{"model": "model that answers yes/no questions on an image's attributes", "dataset": "pictures of board games with random positions, seen at a slant", "train_examples": 195000, "image_size": 64, "crop_scale_min": 1, "horizontal_flip": true, "questions_per_image": 8, "encoder_arch": "efficientnet_v2", "encoder_norm": "batchnorm", "encoder_activation": "hardswish", "encoder_channel_attention": "eca", "encoder_depths": [3, 3, 3], "encoder_kernel_size": 5, "encoder_stem": "single", "encoder_expansion": 4, "encoder_widths": [24, 48, 96], "fusion": "prefix", "fusion_encoder_width": 192, "fusion_encoder_layers": 6, "fusion_encoder_norm": "layernorm", "fusion_encoder_norm_position": "sandwich", "fusion_encoder_activation": "silu", "fusion_encoder_mlp_ratio": 2, "fusion_encoder_head_dim": 64, "fusion_encoder_fused_qkv": true, "fusion_encoder_bias": "all", "fusion_encoder_qk_norm": false, "fusion_encoder_layer_scale_init": 1.0, "fusion_encoder_parallel_block": false, "fusion_encoder_inner_norm": false, "fusion_encoder_positions": "rope", "fusion_encoder_connector": "mlp", "init": "xavier_uniform", "residual_init": "scaled_by_depth", "optimizer": "muon", "muon_scale": "match_rms_adamw", "learning_rate": 0.0021, "momentum": 0.95, "nesterov": true, "orthogonalizer": "newton_schulz_5", "adamw_lr_other_params": 0.00079, "max_grad_norm": 3.0, "max_steps": 5600, "batch_size": 384, "epochs": 11.0, "lr_schedule": "step", "warmup_steps": 280, "weight_decay": 0.1, "adamw_weight_decay_other_params": 0.05}
Rows from block 3 of the image encoder of a small model that answers yes/no questions on an image's attributes, named by matrix and row number. Rows with one number belong to one channel. Each number is 128 + 32 x the weight over its row's rms, rounded and kept within 0 to 255. All counts start at 0. Numbers have three digits each.
After each channel's rows are labels from the 100 images, of 14848, where the channel reaches its highest value: "strongest on" is what is common among them. Only what is clearly more common there than usual is listed. The data: pictures of board games with random positions, seen at a slant. In brackets: how many of the 100.
# convs0: expand 5x5 conv, stride 2 (encoder.blocks.3.convs.0.weight, 96x24x5x5, each kernel summed), inputs 0-23
# convs1: project pointwise conv (encoder.blocks.3.convs.1.weight, 48x96x1x1, transposed), outputs 0-47

convs0.90:107100136113160148155139118120122087113101133160104064057185080104110156
convs1.90:104084133047130131079122171050152132146177156124136179102140107125113137161107136146192133091124142058136123126127170086148154155125182126137146
strongest on: discs on a green board (99)

convs0.61:127111115137161058098111138099118146127145164085133121126122219153180108
convs1.61:147114110128111120101125165078170032103199105144151065107105182127151145130071139116118148086163145159086123119131160072133111119148125132165146
strongest on: discs in an upright rack (100); nearly full (66)

convs0.10:135111103165109118088198148102112072197106112116140102154185142136144137
convs1.10:188222072062101148184103096113121090102119103163133157104069117161139106109134132160106143117142085130102149134122129139096122167079141090141138
strongest on: digit grid (95)

convs0.84:151158117134144129143119113172109158192076141140181192149140079142105164
convs1.84:093169158115120109079110111142152109151111120083136144135117071139078135153184105187158166148074098091117155105173147157085043137096109142111140
strongest on: digit grid (80); nearly full (60)

convs0.71:099131102127097118176161089169062159159130135177167139159126105113128184
convs1.71:076119138149134092107147132126143089102120073105120104167082136138122183196106077139132127081136070149115165172133151177171117112116117078075172
strongest on: stones on a line grid (90)

convs0.16:088121164119065161165154123153142168110090105096162143156131070125086164
convs1.16:093064124146111140130204071129134128151127128072123107196175078112140142142188148163112149151102076138132089105151148185128091107141149110137156
strongest on: nearly full (77); discs in an upright rack (70)

convs0.34:055080111144135121126121115159151179082134139122177109142107150117102057
convs1.34:122086091116165121113101141074159159147152044118126143078181180127075130103137131102114149127160184149193129137086165121111125146152136114189134
strongest on: digit grid (80)

convs0.79:081036153121158130146155091110095098132131161117104086088091135151120147
convs1.79:133150181122097140081130104157139139142137128125137107175086179104127182092141091115131145132191066086125094179171200138118126186173127130155131
strongest on: stones on a line grid (83)

convs0.66:181162137145140148157168150110121186106101143114146128072109059096117169
convs1.66:111111128128142135118157119124103099188158087070182119144125144077107082111144158126119075131119157149118119097137176171189128059125076092104187
strongest on: digit grid (98)

convs0.48:091123133100161099203128073175066126128166141145137097118102123167124108
convs1.48:109091143154105094173130083088149115096142080182165143103152095161114050091099136138142095086149109108095112116172054122163117149127097131088161
strongest on: discs in an upright rack (86); nearly full (64)

convs0.18:151166131177115135147099201098135119150196173093105125130165116158155107
convs1.18:154165123107094170146126136143164048170144128073137147105182128180097097127131117118070070146149101105090086100118104143098158117100126063133160
strongest on: noughts and crosses (98)

convs0.77:091139185150157123165128107126170135138165175152139167146143153192182101
convs1.77:114090102128133113111061145148162141188091103088101148181141119079177112113131105139074087143130092160116069187164131123132129151107170078157156
strongest on: stones on a line grid (100)

convs0.68:067127173108201183141136162148149139129111150107105158167123155111101087
convs1.68:067150180094066060094192111152106144130124173112076099153155093108103151131184133195141135173110107126107126120150113158116128119101132092131157
strongest on: digit grid (75)

convs0.19:089097115101094086139115157136101129101172090098153175179119108107104061
convs1.19:130120120129145185141100104128158167116158125088141161130150170105120138183089125101108059086120113110190173062162116139114213137123122146174115
strongest on: draughts (98)

convs0.22:111100152105161107150180097178114147189085092102156085173101120148122136
convs1.22:073167180103132162076171147127117102114109131097176154138119141147147158095132099131149101074163103194099147176165120154147149078107119109060165
strongest on: nearly full (72); digit grid (51); stones on a line grid (38)

convs0.57:106063123150106129140136127099136144115136108121208111166185114078116078
convs1.57:076122059165113159136086121160175121152142124072116149191119110116098170155093065124124055101106108131116163107112159165113099164161130098103121
strongest on: draughts (37); discs in an upright rack (35)

convs0.28:092159153150135084095167087086121140101109075094132111112137063140083157
convs1.28:146094159152116158179141066166140153093070079117109102160090103141075133124183116080132185107159105106141091094174102116123161142090121095094146
strongest on: stones on a line grid (77)

convs0.23:091065083125050145135148125128104156091102117168130144134119146144086077
convs1.23:096116104116122189132106094160078143181130055128196171183117107101127116069081156147135120076167130111116149127109087137142144103156106124164161
strongest on: nearly full (60); digit grid (54)

convs0.37:162154066200153127093138166131081089114138154101115100137168092126097135
convs1.37:112089139148134188129103125140152150118148163137080099064165063126097124124103127140145154122155128169204180151140186097101172129085114112072135
strongest on: digit grid (65)

convs0.2:076111131138132060115151125053116157121123152148076095098113105088089122
convs1.2:135153115114132138122181095107089092111136070048188163130085162111139086117122142121168164100121094160077092052092140119127173127156129126121152
strongest on: first side has more (69); noughts and crosses (54); digit grid (40)

convs0.55:141134109152158157142154063118052148147126161104093124073147101083136156
convs1.55:075198071166085137096161140100152189123144104134120136138200158119077147158155096150136106139158158103153149084165158132121140062111133119129153
strongest on: digit grid (89)

convs0.33:093074114134227110150150156150110120116105137111096135108120111127061115
convs1.33:123083186099154083075118140182159169126136139131162161125144101121126179130132129155159128049130113067109142119182148105098195150132118093114169
strongest on: discs on a green board (100)

convs0.64:090141116118101118112135070099100073114083099120052121107078098149122110
convs1.64:108159119125158114154123144105152120119089105192149109078127150118154139175156169133189156139170091092148081139179140089141152111081181180194131
strongest on: stones on a line grid (91)

convs0.83:139158079141120130151168168140136081170147148126159107172182087117115191
convs1.83:178168085065089142172098110120126086081095141149088118135086111094107183109161161195108124180122088127114086151156094139098094136120136136167132
strongest on: digit grid (85)

convs0.65:133166101201116119106116135115116119103100064097139095137070096180131098
convs1.65:101114130160156145065083121105126113087108128110087126136109119178144193084111141108084122141173111115150077156138117125080093077184169153195146
strongest on: stones on a line grid (76); nearly full (66)

convs0.51:104095126098145075075094182129107080100153168138096080093134100114118148
convs1.51:122174152125082068093077097085116170145096143119130076152100177108099155149146081139134157165101085178105145125192130167103170161114104105131148
strongest on: nearly full (67); discs on a green board (57)

convs0.52:110155119199086122143143153127102131151090154111101057116054115130111119
convs1.52:116159119139139158143106133084098132116170135108091111104159105121043128177107139133142125156155119131087070175117166107102130150192165155043164
strongest on: noughts and crosses (98)

convs0.36:128162147140103153133111170083097101089126121074069150075117094092115170
convs1.36:192143125137127117120072158119068103146151111171157115124082129183167126185115147142105094149151199138094114135180142123127088135055085148112127
strongest on: nearly full (61); digit grid (55); noughts and crosses (45)

convs0.86:109133114146068095151145115115144142138133189169138142092149219105135096
convs1.86:078150114125121103091059123142124115156106104095122140139150192085165140126079082164133120171128092139148122159116096127207167140121157072073156
strongest on: stones on a line grid (42); discs in an upright rack (36)